From a checkpoint of a small self-supervised audio encoder (BEST-RQ): arch ecapa_tdnn, norm batchnorm.
Rows from block 3, named by matrix and row number. Each number is 50 + 10 x the weight over its row's rms, rounded and kept within 0 to 99. All counts start at 0. After the name is the row's rms in percent of the matrix's.
# fc2: squeeze-excite expand (model.blocks.3.se.fc2.weight, 384x48), inputs 0-47
fc2.228 090:52 37 45 52 55 38 52 64 30 62 39 34 42 55 53 36 55 47 28 45 65 53 46 43 60 54 43 37 58 51 65 64 61 50 47 50 40 45 47 33 54 45 58 26 59 54 47 44
fc2.229 095:51 37 57 49 45 57 49 59 57 53 42 50 51 61 50 45 60 40 56 39 53 41 43 51 41 51 63 52 37 34 29 71 54 56 63 69 64 57 33 38 49 42 64 48 27 47 53 46
fc2.230 081:48 58 42 53 63 56 54 49 49 62 52 51 42 57 45 53 48 33 55 54 54 66 19 40 49 46 59 43 58 63 59 43 29 63 44 33 42 40 57 44 63 42 53 49 34 58 53 63
fc2.231 072:37 44 51 48 43 48 48 41 42 59 63 55 49 52 33 48 65 53 31 60 69 57 58 41 39 33 49 65 36 52 61 50 52 68 47 51 50 55 33 47 60 36 40 53 39 52 66 38
fc2.232 095:66 60 71 52 46 58 61 50 64 53 65 30 37 54 40 45 41 64 59 62 38 45 41 54 44 42 46 42 50 53 42 50 48 60 52 41 50 59 49 51 46 58 53 56 49 74 29 36
fc2.233 095:62 44 63 56 42 33 42 41 50 43 46 54 56 49 47 49 61 57 50 50 63 57 47 41 54 30 55 35 44 56 41 44 39 47 61 68 58 60 50 36 50 58 50 40 24 63 28 45
fc2.234 146:45 49 51 58 51 56 40 50 31 55 50 61 41 47 70 56 38 37 57 38 48 26 52 46 57 64 62 39 52 58 35 59 42 46 48 39 54 57 48 58 64 50 52 55 72 68 43 41
fc2.235 098:46 52 47 50 64 47 52 60 55 61 57 44 41 34 46 62 52 56 56 48 54 51 36 24 57 75 64 43 70 35 51 58 52 59 41 41 45 52 52 57 43 71 45 39 54 37 50 52
fc2.236 129:56 38 42 41 64 47 71 55 34 62 62 49 46 35 54 37 31 46 63 45 44 41 39 59 52 50 29 62 37 56 38 51 43 61 45 43 41 59 66 50 50 48 55 46 45 43 37 54
fc2.237 104:61 48 49 46 67 44 39 42 32 57 56 53 56 38 49 64 45 45 62 53 41 57 36 54 52 38 25 51 66 63 44 58 44 38 49 36 58 56 66 58 48 59 56 62 46 40 53 67
fc2.238 094:67 39 50 52 64 53 62 51 56 68 38 34 48 44 42 48 51 57 75 39 40 42 40 53 42 31 25 39 39 60 49 59 34 42 53 51 52 42 45 43 52 49 44 52 55 39 52 49
fc2.239 082:70 39 42 39 46 51 56 56 44 39 46 44 56 61 51 56 37 75 44 49 48 53 48 72 59 62 55 63 54 61 43 56 45 56 62 29 47 41 45 40 44 66 43 44 42 44 66 50
fc2.240 077:47 50 45 44 44 61 50 52 58 62 37 45 55 58 57 52 38 41 44 39 45 31 52 30 41 66 48 63 66 60 58 43 50 49 59 32 49 34 71 64 53 53 56 47 49 63 56 68
fc2.241 079:46 55 74 28 60 53 41 41 48 63 56 32 43 50 49 63 55 45 51 53 43 47 59 45 50 45 48 45 41 28 50 60 46 62 53 56 72 28 55 59 49 36 47 44 43 47 40 50
fc2.242 087:73 61 51 40 64 42 35 46 43 41 62 45 46 29 41 34 33 70 40 48 47 50 53 55 56 44 43 46 49 65 59 49 47 47 40 47 55 45 41 36 61 46 51 47 43 64 59 63
fc2.243 093:54 62 49 41 49 54 53 35 36 49 54 33 43 44 51 45 48 47 47 36 27 56 37 40 56 65 49 55 50 31 56 49 38 49 46 57 56 47 61 36 38 50 62 72 51 70 36 40
fc2.244 102:57 53 49 63 46 43 46 60 54 40 34 46 53 51 56 57 58 46 54 51 62 61 20 51 48 37 51 42 37 49 44 42 53 59 52 65 25 56 56 54 32 38 58 45 42 63 61 38
fc2.245 131:45 44 58 30 42 49 27 58 67 44 53 60 45 56 52 56 51 57 47 71 51 42 53 42 45 46 37 52 58 34 48 60 39 38 43 48 58 40 66 64 51 46 54 70 47 35 37 42
fc2.246 086:46 34 41 37 42 49 37 51 46 61 32 61 73 53 65 44 52 54 36 57 70 49 43 53 60 43 32 30 52 65 38 47 55 50 66 57 49 52 42 38 48 49 42 44 49 56 45 55
fc2.247 094:40 64 43 54 38 50 48 65 59 52 66 48 45 53 42 62 59 30 52 49 44 24 39 46 44 61 50 54 55 27 30 45 42 50 29 43 50 57 48 56 56 47 57 47 40 58 51 59
fc2.248 089:56 46 38 57 26 42 55 44 48 39 36 52 36 54 44 51 72 51 52 60 48 46 38 60 47 36 62 44 57 66 44 48 47 39 70 56 36 62 37 58 49 51 45 63 40 53 56 35
fc2.249 101:54 39 46 49 36 61 50 56 21 51 40 42 55 59 59 57 51 38 53 47 62 55 36 46 37 45 60 28 44 49 58 29 64 38 55 55 56 59 41 46 43 58 51 46 57 63 56 38
fc2.250 082:49 51 54 61 58 58 47 41 58 34 52 62 57 55 54 43 44 42 45 44 62 34 34 44 38 61 51 56 65 48 52 59 28 42 52 50 50 63 41 18 54 47 66 52 43 52 57 37
fc2.251 093:50 49 68 74 53 41 54 51 56 37 59 52 61 31 46 39 52 46 47 41 55 40 34 57 43 60 31 34 31 47 45 65 62 44 49 53 61 43 49 50 42 44 46 35 44 41 39 56
fc2.252 091:32 49 41 42 36 54 47 57 43 37 36 57 48 52 49 44 65 55 75 56 50 62 49 40 65 31 40 51 45 38 44 51 33 61 50 49 55 52 53 28 43 46 45 56 38 40 50 62
fc2.253 084:50 46 65 44 46 53 56 41 35 59 45 49 46 63 42 56 72 40 51 41 41 38 32 46 58 61 56 53 36 29 38 56 53 41 44 56 58 62 50 46 44 20 50 38 50 55 54 49
fc2.254 100:58 43 62 52 44 45 53 40 33 40 62 50 32 48 37 38 43 48 43 74 56 51 58 41 54 63 43 41 42 42 46 51 54 66 50 61 51 43 39 58 61 47 47 41 34 62 53 25
fc2.255 080:39 39 49 55 53 67 46 41 47 47 50 53 59 47 28 40 22 42 57 36 51 52 56 48 42 46 38 48 54 52 55 52 42 57 39 24 62 51 52 57 40 62 43 29 43 50 55 59
fc2.256 077:41 46 61 71 60 63 46 66 62 37 44 58 42 59 48 60 40 52 41 42 49 35 59 46 50 52 61 46 56 33 38 32 53 52 40 51 49 48 49 38 66 58 47 47 55 37 73 41
fc2.257 076:48 46 52 44 34 58 43 39 62 52 32 58 35 47 39 41 46 55 32 49 54 42 56 50 47 39 65 55 38 41 28 52 37 36 31 30 61 61 54 43 52 50 36 50 49 56 50 51
fc2.258 090:64 48 47 45 39 40 55 41 72 50 51 33 41 56 34 52 40 54 51 47 37 45 58 48 61 56 43 56 60 33 42 44 70 47 60 55 37 49 41 61 54 57 70 45 52 48 56 74
fc2.259 109:52 50 61 48 47 40 51 62 71 61 35 38 70 37 57 46 46 30 37 41 57 58 48 54 59 50 54 65 47 43 42 41 39 57 49 43 50 54 35 49 44 49 62 57 41 46 53 77
fc2.260 101:41 56 70 68 41 56 45 61 38 39 52 49 58 57 42 53 55 51 40 57 67 47 55 52 46 53 64 25 40 53 35 37 59 54 58 48 51 30 46 45 47 50 58 40 60 59 47 73
fc2.261 102:57 47 52 54 45 59 49 48 51 23 31 36 63 50 53 32 62 55 47 50 62 45 59 53 55 62 34 33 41 39 46 41 53 41 23 48 50 50 47 51 61 60 59 48 54 42 56 38
fc2.262 097:46 35 69 53 57 39 41 51 54 40 49 59 51 37 45 62 53 42 43 70 61 35 37 52 39 35 72 48 54 59 31 67 44 46 44 47 49 62 54 58 54 36 42 49 55 42 44 44
fc2.263 089:42 45 49 59 43 45 49 55 39 61 30 42 45 57 56 56 64 47 48 46 46 50 64 55 71 63 49 56 57 67 45 50 46 35 31 55 60 33 55 63 44 36 45 47 36 54 31 38
fc2.264 087:57 45 46 42 44 35 41 45 50 54 19 47 61 34 51 45 54 31 51 43 57 62 51 51 57 35 69 51 50 55 34 49 51 44 56 58 51 52 35 39 54 55 67 58 66 61 45 58
fc2.265 101:49 38 52 51 38 48 48 70 60 47 61 27 58 43 55 51 46 58 41 55 35 42 71 50 41 62 39 37 48 57 52 55 43 24 53 45 56 47 61 72 47 46 39 56 46 43 42 45
fc2.266 140:36 44 52 53 52 35 35 40 60 51 42 44 53 57 60 51 37 53 46 35 47 55 49 62 49 48 50 44 78 42 32 79 45 64 35 52 46 42 52 51 51 55 36 49 43 39 47 45
fc2.267 101:41 58 48 57 42 56 54 67 38 45 50 47 62 48 20 43 43 60 53 47 55 57 43 55 46 47 60 56 50 57 24 73 50 52 40 48 60 53 64 50 35 65 51 38 55 62 47 44
fc2.268 113:57 37 67 41 48 48 35 48 49 55 64 52 46 51 61 42 57 63 51 46 31 40 45 35 48 52 47 43 58 54 51 55 42 29 45 56 44 72 60 55 39 37 61 67 38 57 35 62
fc2.269 115:41 29 61 40 46 53 57 70 58 49 44 47 58 53 53 48 57 54 49 44 58 61 56 58 47 66 58 42 39 51 28 49 60 37 57 36 40 59 60 46 37 50 69 44 69 46 47 37
fc2.270 113:55 52 50 54 32 51 50 38 44 51 49 38 56 31 57 35 40 50 60 34 59 30 34 50 52 67 53 45 66 58 32 41 65 58 43 44 50 49 41 43 57 49 29 39 49 54 51 53
fc2.271 098:54 42 43 41 48 43 62 44 62 46 53 42 63 55 57 54 50 45 41 51 45 44 45 62 41 35 77 46 39 46 36 68 54 55 22 43 38 50 37 38 55 54 32 44 43 43 45 49
fc2.272 113:47 63 47 43 48 39 54 58 45 38 44 51 45 50 51 32 64 36 64 70 59 51 57 43 41 66 42 58 47 43 46 35 29 50 57 41 50 67 57 36 48 56 61 43 30 57 40 57
fc2.273 095:34 45 39 52 49 51 60 65 62 51 39 46 60 38 43 70 41 53 36 42 50 47 42 59 35 63 66 49 62 61 53 42 44 36 38 58 48 52 46 47 42 40 33 47 39 43 69 62
fc2.274 105:67 63 63 46 56 48 51 54 67 59 39 43 42 47 39 52 49 58 49 65 57 70 54 31 63 54 55 42 60 49 58 46 41 44 40 55 51 73 48 55 39 47 43 45 40 59 45 73
fc2.275 105:54 56 58 62 67 52 43 55 61 47 33 50 56 71 64 30 65 38 54 47 61 53 53 56 48 50 55 40 53 43 30 43 54 32 66 35 59 46 60 62 62 50 51 60 54 52 50 59
fc2.276 130:53 55 62 47 36 60 52 36 49 65 44 35 55 52 51 52 49 46 57 54 39 65 42 62 54 53 51 52 50 35 57 36 41 60 60 59 32 42 35 59 33 79 56 38 45 46 43 49
fc2.277 111:55 41 48 43 47 50 49 57 50 47 44 40 63 32 47 68 40 53 51 47 56 53 44 29 34 44 47 40 77 53 54 42 45 47 50 58 32 69 54 64 73 47 54 57 39 48 50 51
fc2.278 116:47 34 54 60 54 50 43 45 33 66 39 40 47 58 45 63 73 32 39 62 54 40 44 52 43 53 66 45 49 61 42 67 37 39 64 47 54 49 39 61 55 57 65 53 57 57 50 58
fc2.279 089:76 29 62 49 55 41 64 61 55 48 43 41 42 59 54 43 43 40 33 48 51 48 44 48 49 48 43 55 56 66 40 68 43 33 51 51 57 51 50 41 48 28 57 47 40 53 71 53
fc2.280 097:67 48 60 52 52 49 59 72 32 73 43 57 53 48 47 50 52 40 50 60 54 50 43 45 52 60 53 43 68 34 50 51 33 46 53 55 42 59 32 55 37 59 23 57 49 46 55 51
fc2.281 095:36 44 55 48 43 54 40 44 60 57 56 51 48 56 75 48 40 53 56 43 49 40 56 62 60 65 68 53 56 66 55 41 47 48 44 46 54 42 41 48 71 44 35 68 36 46 37 32
fc2.282 100:51 47 49 60 50 37 63 54 62 56 39 36 56 62 55 48 51 44 45 57 40 45 67 38 35 81 59 44 52 46 57 49 50 49 54 31 41 57 49 45 37 33 59 49 51 50 67 66
fc2.283 102:46 55 58 37 52 65 62 46 43 47 41 47 64 58 43 33 43 57 69 54 31 60 44 31 55 53 55 61 47 44 47 63 52 61 52 34 46 37 60 55 67 49 63 47 56 31 40 51
fc2.284 092:49 50 39 37 61 43 39 58 56 44 40 41 43 54 45 25 39 43 39 39 52 47 60 46 40 23 61 45 47 30 48 47 47 34 33 55 54 55 44 57 59 38 65 58 46 59 50 49
fc2.285 102:52 54 48 42 45 51 59 53 38 52 45 46 50 54 64 44 55 65 50 49 49 58 61 58 74 35 52 60 36 56 59 57 42 48 61 40 52 19 48 58 61 33 39 59 50 59 52 31
fc2.286 116:59 43 38 49 54 45 51 42 50 53 41 68 52 60 65 41 58 43 55 67 52 59 55 45 48 66 49 46 46 70 36 48 44 34 62 39 46 32 33 36 55 58 60 45 40 62 66 43
fc2.287 078:50 47 46 67 57 66 27 73 38 48 47 49 53 48 47 57 46 49 31 48 54 55 48 38 55 59 42 34 60 46 50 53 51 37 70 30 46 55 55 47 45 47 42 29 50 52 64 51
fc2.288 092:44 28 58 56 49 44 41 48 46 39 36 44 54 42 56 52 68 58 39 46 68 32 64 41 41 60 67 42 57 39 38 55 47 46 55 44 56 49 54 45 63 43 59 73 41 51 41 59
fc2.289 115:42 33 38 48 53 56 65 38 46 48 58 53 44 29 50 44 37 40 42 50 77 42 38 59 52 65 38 41 44 59 61 45 58 49 50 41 54 54 61 39 55 46 48 28 46 61 54 52
fc2.290 074:63 58 56 35 46 52 47 64 39 47 54 51 71 49 42 41 44 63 40 63 51 64 47 46 57 68 54 53 47 63 50 50 58 67 36 55 44 71 48 62 32 60 35 46 37 51 45 57
fc2.291 090:49 52 47 44 53 43 45 69 62 49 46 44 60 44 37 54 53 41 49 60 49 57 46 55 25 68 52 41 51 55 59 45 41 48 49 44 22 60 52 31 49 34 48 49 48 61 28 38
fc2.292 102:54 47 52 36 48 68 43 51 41 53 55 39 39 56 44 47 38 24 52 26 36 50 66 48 37 39 47 49 57 58 46 35 41 39 39 52 65 44 60 50 49 59 62 43 38 48 42 59
fc2.293 116:30 42 51 64 42 57 47 51 32 50 35 52 42 64 53 35 74 36 39 47 42 61 53 47 38 49 40 43 48 66 43 75 52 52 54 46 54 59 51 56 60 46 51 65 40 52 58 51
fc2.294 103:50 46 34 58 47 41 40 68 47 51 72 63 55 55 42 39 63 60 31 48 69 59 51 59 44 56 46 48 45 59 44 30 51 39 47 63 44 54 63 29 53 58 44 38 46 44 54 56
fc2.295 106:54 49 49 56 48 40 73 48 42 50 34 47 60 64 63 38 49 54 40 37 44 66 34 54 62 51 63 55 53 67 37 57 46 58 53 51 33 49 43 47 53 62 44 63 34 59 37 63
fc2.296 109:56 45 42 43 55 48 50 51 47 51 57 36 34 31 57 31 56 31 71 42 43 51 55 50 42 56 46 47 52 62 26 38 68 41 60 51 52 46 39 53 52 53 59 61 63 47 46 68
fc2.297 085:55 46 51 48 50 42 44 60 51 53 60 41 36 50 46 40 53 46 40 76 65 55 61 48 50 57 55 44 68 53 58 42 41 47 67 52 60 29 43 59 46 59 30 34 48 60 71 53
fc2.298 107:54 62 47 49 34 54 43 49 39 67 40 57 65 42 50 68 39 51 54 37 49 39 44 45 50 32 47 43 27 50 41 41 57 54 47 37 48 37 72 42 58 67 56 57 61 48 42 51
fc2.299 097:47 57 39 51 39 60 53 60 71 61 45 36 57 44 51 40 54 45 40 50 44 65 52 50 40 32 63 48 66 56 43 38 57 50 31 55 26 40 58 51 57 42 40 46 58 35 37 56
fc2.300 074:43 46 57 58 29 39 69 58 53 68 63 53 45 56 63 66 49 48 43 39 46 42 41 38 44 39 58 35 67 43 36 52 44 46 62 40 55 34 52 38 64 51 44 52 58 51 58 62
fc2.301 114:57 36 68 47 45 44 40 47 50 49 48 61 49 52 33 49 35 51 41 49 46 23 49 44 50 65 52 42 58 53 39 68 52 65 45 47 52 28 54 49 53 54 50 60 78 53 49 59
fc2.302 115:33 48 49 52 46 34 30 57 41 61 59 61 51 51 61 58 50 51 48 47 60 54 43 44 61 47 69 48 55 50 39 57 50 43 54 43 36 60 49 47 42 48 44 47 56 53 90 61
fc2.303 116:46 55 30 56 56 65 59 58 43 50 64 48 46 53 47 49 49 59 66 66 30 38 59 49 59 41 53 47 56 44 56 43 46 73 67 46 34 37 35 49 52 44 60 44 37 53 52 66
fc2.304 108:50 47 43 61 58 34 52 51 53 61 22 53 59 61 50 72 57 47 66 67 49 46 39 61 65 60 48 33 43 51 52 53 47 59 59 48 48 58 60 52 61 58 49 26 52 45 47 45
fc2.305 095:35 48 39 31 53 42 53 45 66 35 49 70 50 51 55 41 51 39 55 44 60 50 34 56 68 46 50 32 45 59 41 52 50 61 49 56 45 43 50 37 62 61 42 48 60 33 59 31
fc2.306 106:42 47 52 42 50 47 64 43 45 27 43 53 47 65 48 21 37 56 64 48 49 55 43 40 45 46 46 49 36 53 48 47 53 62 57 62 46 41 28 42 58 43 60 61 55 64 64 58
fc2.307 091:42 54 61 51 58 42 49 25 38 61 39 42 43 40 40 58 53 62 37 42 53 47 34 61 54 56 50 62 72 51 34 56 50 43 59 39 52 38 58 33 61 49 51 61 67 44 48 56
fc2.308 101:42 48 53 50 57 48 52 56 55 46 67 55 42 48 45 43 45 43 47 28 72 50 44 32 49 81 46 50 43 74 46 56 44 45 67 45 40 50 51 31 43 52 52 48 44 45 58 60
fc2.309 115:51 74 46 43 51 32 44 55 30 27 42 68 47 57 61 47 57 32 46 42 49 45 61 50 37 64 41 49 56 62 62 44 44 38 60 46 40 50 42 50 44 45 44 59 54 36 56 48
fc2.310 114:51 33 39 47 40 46 63 38 37 56 59 35 50 57 52 47 59 48 41 60 60 58 47 68 48 60 66 42 79 38 42 50 56 39 38 49 53 48 42 48 61 48 47 61 45 41 67 39
fc2.311 091:44 49 52 36 55 43 56 34 66 49 33 26 42 61 43 32 39 48 59 32 59 40 46 53 45 48 61 56 47 60 72 45 46 29 50 49 45 46 59 47 32 51 49 45 52 55 50 47
fc2.312 096:39 59 45 66 52 66 72 43 47 48 28 41 46 39 55 40 43 49 50 45 58 37 43 66 35 74 51 46 46 59 56 53 45 33 44 48 41 50 53 50 47 61 34 55 47 63 55 54
fc2.313 090:29 59 38 62 44 49 40 41 39 53 47 45 38 46 59 47 39 57 49 36 49 43 55 43 48 57 45 44 73 50 39 42 57 44 44 40 41 45 53 39 46 50 55 85 39 37 46 56
fc2.314 087:33 43 49 37 44 59 62 37 52 69 42 50 58 59 50 46 37 53 55 58 47 54 51 59 50 64 66 32 55 46 23 55 54 52 54 61 50 41 52 41 57 59 44 63 34 34 57 61
fc2.315 091:46 39 57 57 48 55 40 46 55 62 60 25 43 54 60 54 58 41 40 56 59 45 53 42 63 62 55 57 51 50 27 72 40 35 53 44 64 41 53 49 65 44 49 71 45 44 58 53
fc2.316 123:63 58 58 62 53 45 56 47 44 46 60 45 33 42 52 53 55 61 44 59 56 55 43 47 58 43 33 75 72 35 59 31 64 52 38 50 30 49 53 38 47 48 58 49 51 49 34 46
fc2.317 089:47 55 37 57 42 49 45 55 53 54 45 54 53 48 56 33 52 45 57 52 36 52 38 50 61 59 69 65 67 61 45 48 56 30 58 45 46 62 40 37 60 31 34 37 45 29 57 46
fc2.318 114:75 63 50 44 51 62 38 53 53 50 55 53 65 40 28 52 53 61 31 52 51 32 37 45 56 52 33 59 56 52 54 48 64 60 53 50 45 67 51 52 47 47 53 51 37 37 65 63
fc2.319 088:50 48 50 61 64 52 55 58 38 50 40 50 47 60 39 75 65 42 47 49 70 45 44 50 57 51 49 34 43 61 53 64 51 43 67 38 43 38 60 61 51 33 60 56 50 72 56 47
fc2.320 094:54 45 43 65 51 50 52 52 47 57 68 40 49 63 67 54 64 16 44 55 48 44 38 60 40 63 51 32 56 60 62 63 51 39 60 49 50 42 50 42 38 54 52 58 55 35 50 48
fc2.321 107:46 48 48 47 55 50 44 42 59 42 50 62 57 48 57 64 75 62 44 45 63 63 33 58 47 51 68 68 50 45 54 58 38 35 34 40 44 65 30 55 38 64 48 57 47 51 51 48
fc2.322 109:50 56 37 51 47 57 51 47 43 46 51 50 55 72 38 72 56 55 38 57 53 37 55 60 59 44 60 35 61 41 35 37 42 35 56 66 36 46 43 37 44 49 67 58 38 51 64 49
fc2.323 124:48 51 48 64 56 41 59 43 63 42 58 48 56 27 56 60 58 50 47 51 55 50 62 25 44 48 33 59 49 58 46 45 59 60 43 43 52 47 52 44 40 55 34 28 69 60 37 60
fc2.324 114:44 55 54 56 39 53 48 49 57 52 33 58 61 50 39 49 48 56 40 52 50 51 36 63 41 49 34 57 69 54 40 61 63 62 23 63 35 54 48 36 62 55 41 42 56 43 65 60
fc2.325 076:45 51 53 42 56 29 57 53 32 44 41 49 42 51 48 49 53 46 58 59 53 43 33 38 30 71 38 57 63 61 41 28 38 48 47 52 57 54 37 50 48 66 63 60 56 60 58 52
fc2.326 097:70 39 44 59 43 52 54 45 59 57 43 48 39 50 42 63 50 39 43 27 50 44 37 62 58 50 51 40 52 23 46 62 53 63 70 49 40 56 49 36 53 56 53 58 66 50 42 46
fc2.327 086:43 44 49 38 53 45 53 38 36 47 24 40 44 61 58 42 56 36 44 52 69 26 38 43 59 45 62 44 44 55 54 53 48 51 51 38 68 50 45 69 57 51 55 55 41 55 54 34
fc2.328 093:41 65 59 54 64 58 57 44 46 44 54 41 51 47 52 63 58 57 48 59 73 55 37 63 35 58 38 46 65 48 49 63 49 41 41 32 43 49 33 54 49 70 41 62 51 47 60 66
fc2.329 108:56 47 52 36 41 42 49 55 45 46 48 43 23 50 64 61 54 53 53 49 60 55 39 73 41 40 60 60 41 54 51 54 57 49 40 35 54 21 64 62 59 52 63 43 48 55 44 45
fc2.330 093:42 65 47 66 48 51 46 53 49 59 39 43 55 49 47 40 52 51 49 47 52 60 54 57 56 63 65 50 66 50 40 48 58 53 61 33 36 16 24 45 63 45 48 43 51 50 48 57
fc2.331 089:51 35 46 50 37 37 41 49 56 62 53 57 55 59 31 53 38 57 43 54 71 34 59 50 55 46 40 50 57 63 41 40 42 50 46 69 55 50 47 40 68 42 68 60 49 37 55 36
fc2.332 103:38 40 45 54 45 43 44 47 49 45 44 52 47 52 68 52 49 47 34 53 54 66 66 42 45 66 45 58 57 41 50 51 43 58 33 48 38 45 71 29 36 48 56 66 35 40 67 49
fc2.333 084:49 43 60 43 58 35 47 41 57 47 59 41 63 54 31 70 46 73 40 63 59 59 52 49 48 65 43 48 52 52 35 58 64 41 44 35 59 61 64 56 59 50 54 58 65 57 46 59
fc2.334 110:70 53 55 59 44 40 61 51 45 36 48 39 55 31 40 49 70 57 63 48 45 55 44 56 49 27 43 48 51 40 35 44 46 66 55 68 47 55 55 44 44 53 41 49 41 56 33 64
fc2.335 099:50 47 56 48 63 52 35 52 49 62 53 64 31 57 56 40 24 49 46 69 57 40 53 54 55 63 74 40 43 50 52 66 35 51 61 54 54 55 35 43 49 52 58 45 65 49 48 58
fc2.336 083:43 54 67 58 40 31 66 46 64 54 45 56 44 54 56 42 56 67 61 48 46 37 57 52 48 60 56 46 72 50 53 54 45 52 66 47 56 65 51 59 60 30 55 59 66 60 64 56
fc2.337 078:66 39 28 47 65 54 52 49 51 59 51 37 39 69 36 51 45 48 46 48 28 56 47 37 43 47 47 57 46 64 52 54 45 46 46 36 57 51 64 52 51 55 60 58 36 60 69 33
fc2.338 099:45 50 38 44 36 48 43 36 48 57 45 50 61 39 67 49 44 52 63 46 54 65 56 30 48 45 62 53 53 59 28 50 58 41 45 57 39 38 29 45 63 60 52 67 43 35 56 50
fc2.339 089:47 60 38 30 53 39 47 52 37 66 56 49 45 48 50 67 47 50 35 32 66 33 51 41 55 48 51 58 42 56 53 49 48 39 49 44 42 53 54 54 71 58 50 47 49 34 21 47
fc2.340 105:58 42 42 50 50 43 47 43 32 67 61 25 57 41 53 49 48 39 38 68 71 42 49 49 55 43 64 46 66 56 41 54 47 37 48 60 62 40 61 63 48 58 46 49 51 41 34 56
fc2.341 091:53 28 56 55 50 49 61 52 48 32 39 39 47 52 63 54 51 44 75 46 43 37 48 46 45 29 40 49 42 38 43 71 58 48 44 53 52 54 54 53 68 43 49 34 50 44 67 40
fc2.342 081:64 68 54 41 49 45 50 42 47 63 32 39 55 50 64 61 58 68 56 54 44 52 50 57 52 42 65 69 54 50 38 51 67 57 54 32 47 43 52 62 61 50 66 33 53 40 47 42
fc2.343 097:59 45 54 41 71 38 39 48 36 49 33 51 48 44 48 58 51 57 42 39 35 36 47 47 58 54 39 49 58 46 40 59 61 38 36 39 63 35 59 65 45 73 39 52 47 54 38 56
fc2.344 101:54 46 43 38 56 51 49 58 42 56 49 44 49 51 50 57 54 40 52 57 51 47 46 50 48 32 55 49 43 58 46 56 39 23 81 42 41 30 65 65 55 40 53 68 51 64 54 58
fc2.345 086:51 68 40 54 57 60 55 42 63 38 74 49 65 47 57 38 48 41 45 53 46 48 50 51 41 58 41 30 44 56 43 52 29 44 43 56 44 36 52 66 43 69 47 38 45 58 35 51
fc2.346 095:45 47 41 46 41 47 44 59 54 30 46 55 53 33 41 43 58 35 47 57 42 39 50 42 37 42 68 56 51 56 58 60 36 42 29 51 74 48 55 38 53 37 56 69 55 50 53 63
fc2.347 118:52 56 41 69 36 37 43 64 44 48 53 46 70 46 44 58 54 46 29 36 62 66 57 39 29 46 53 40 58 60 34 52 44 61 64 50 51 40 44 53 49 58 52 52 65 56 53 52
fc2.348 091:48 19 52 57 37 56 40 63 45 59 51 51 40 44 60 17 34 34 48 54 52 57 50 54 54 45 65 35 52 61 48 53 46 40 40 51 51 38 53 45 55 44 51 61 56 42 52 55
fc2.349 104:57 63 46 43 48 40 70 46 55 42 31 60 47 60 57 60 58 38 50 52 65 46 40 46 45 48 49 29 53 65 47 65 56 47 67 40 55 49 64 62 56 62 40 68 55 62 43 40
fc2.350 109:68 51 41 44 55 59 48 68 52 45 46 59 31 41 59 44 51 52 30 44 53 41 51 58 59 21 47 41 49 23 42 55 56 37 54 59 46 40 49 47 44 53 58 45 45 59 64 52
fc2.351 089:64 48 46 39 69 32 37 48 43 37 43 45 43 54 37 42 45 51 33 32 61 42 47 50 42 54 43 48 50 31 49 47 48 46 48 76 62 38 62 56 60 60 64 48 60 52 44 54
fc2.352 092:47 58 52 64 40 43 66 47 44 67 42 41 51 63 61 54 43 41 32 65 47 62 64 34 40 31 55 45 55 51 37 37 42 55 41 47 54 47 71 58 53 48 39 62 53 56 52 61
fc2.353 077:54 34 58 55 64 69 56 50 30 62 52 50 55 59 49 57 45 64 43 50 39 66 35 56 44 45 66 62 56 38 51 69 48 55 53 51 33 62 69 45 48 52 41 62 47 46 55 43
fc2.354 106:41 56 25 49 57 55 53 49 44 43 52 53 43 57 53 58 50 28 58 59 75 53 49 45 63 30 56 48 54 48 32 53 57 52 52 42 55 48 63 69 37 52 60 38 47 38 63 49
fc2.355 108:45 41 38 49 33 39 65 62 32 51 43 37 53 43 59 61 48 44 54 51 42 58 54 54 56 71 34 55 46 46 39 63 55 49 59 57 34 44 51 50 50 48 56 44 40 56 75 32
fc2.356 134:46 52 54 51 37 48 43 47 47 36 36 37 39 50 55 42 57 56 49 34 51 59 42 53 49 55 50 74 43 54 43 23 72 42 61 51 36 55 56 56 31 68 46 53 45 52 45 39
fc2.357 078:64 44 48 54 50 34 50 52 54 37 47 46 36 51 58 70 37 44 56 66 44 73 53 51 50 52 57 60 60 42 52 55 41 54 54 31 58 53 61 32 64 41 44 43 59 31 62 45
fc2.358 085:44 51 60 57 38 48 59 46 44 67 46 32 65 56 60 62 46 39 53 52 53 50 41 46 61 60 62 41 53 42 38 43 56 33 58 36 55 56 76 38 57 53 60 61 54 71 53 56
fc2.359 094:58 41 39 48 49 51 52 51 45 76 53 41 52 46 45 60 52 59 48 48 26 40 27 57 47 49 60 53 26 49 49 59 39 48 36 35 43 65 44 55 50 68 51 52 58 50 54 37
fc2.360 122:56 55 51 47 56 56 48 27 29 47 42 49 51 59 37 29 60 61 38 43 52 44 45 68 38 57 43 50 49 36 63 57 46 44 35 39 65 48 48 50 38 40 46 45 57 54 45 28
fc2.361 087:60 53 55 66 50 34 56 45 65 55 41 53 51 45 41 50 53 34 51 66 58 60 47 35 39 58 55 41 58 54 35 66 45 41 51 34 55 51 62 54 32 26 59 49 54 32 50 51
fc2.362 102:36 68 60 53 44 52 41 49 36 50 50 53 59 48 65 71 47 51 44 62 56 48 28 41 34 53 61 40 46 55 49 35 72 54 49 41 49 48 44 68 56 57 53 51 46 49 58 72
fc2.363 093:49 26 56 61 53 57 56 46 40 48 41 42 52 59 40 57 52 25 44 61 51 53 43 32 52 38 63 47 41 39 44 52 46 71 45 55 70 54 38 62 66 40 55 46 45 57 56 51
fc2.364 102:46 43 60 38 55 33 53 56 51 55 39 70 49 58 40 55 44 62 44 43 38 60 40 55 60 52 56 42 76 51 47 40 47 47 45 69 29 44 51 42 49 53 35 49 45 30 65 51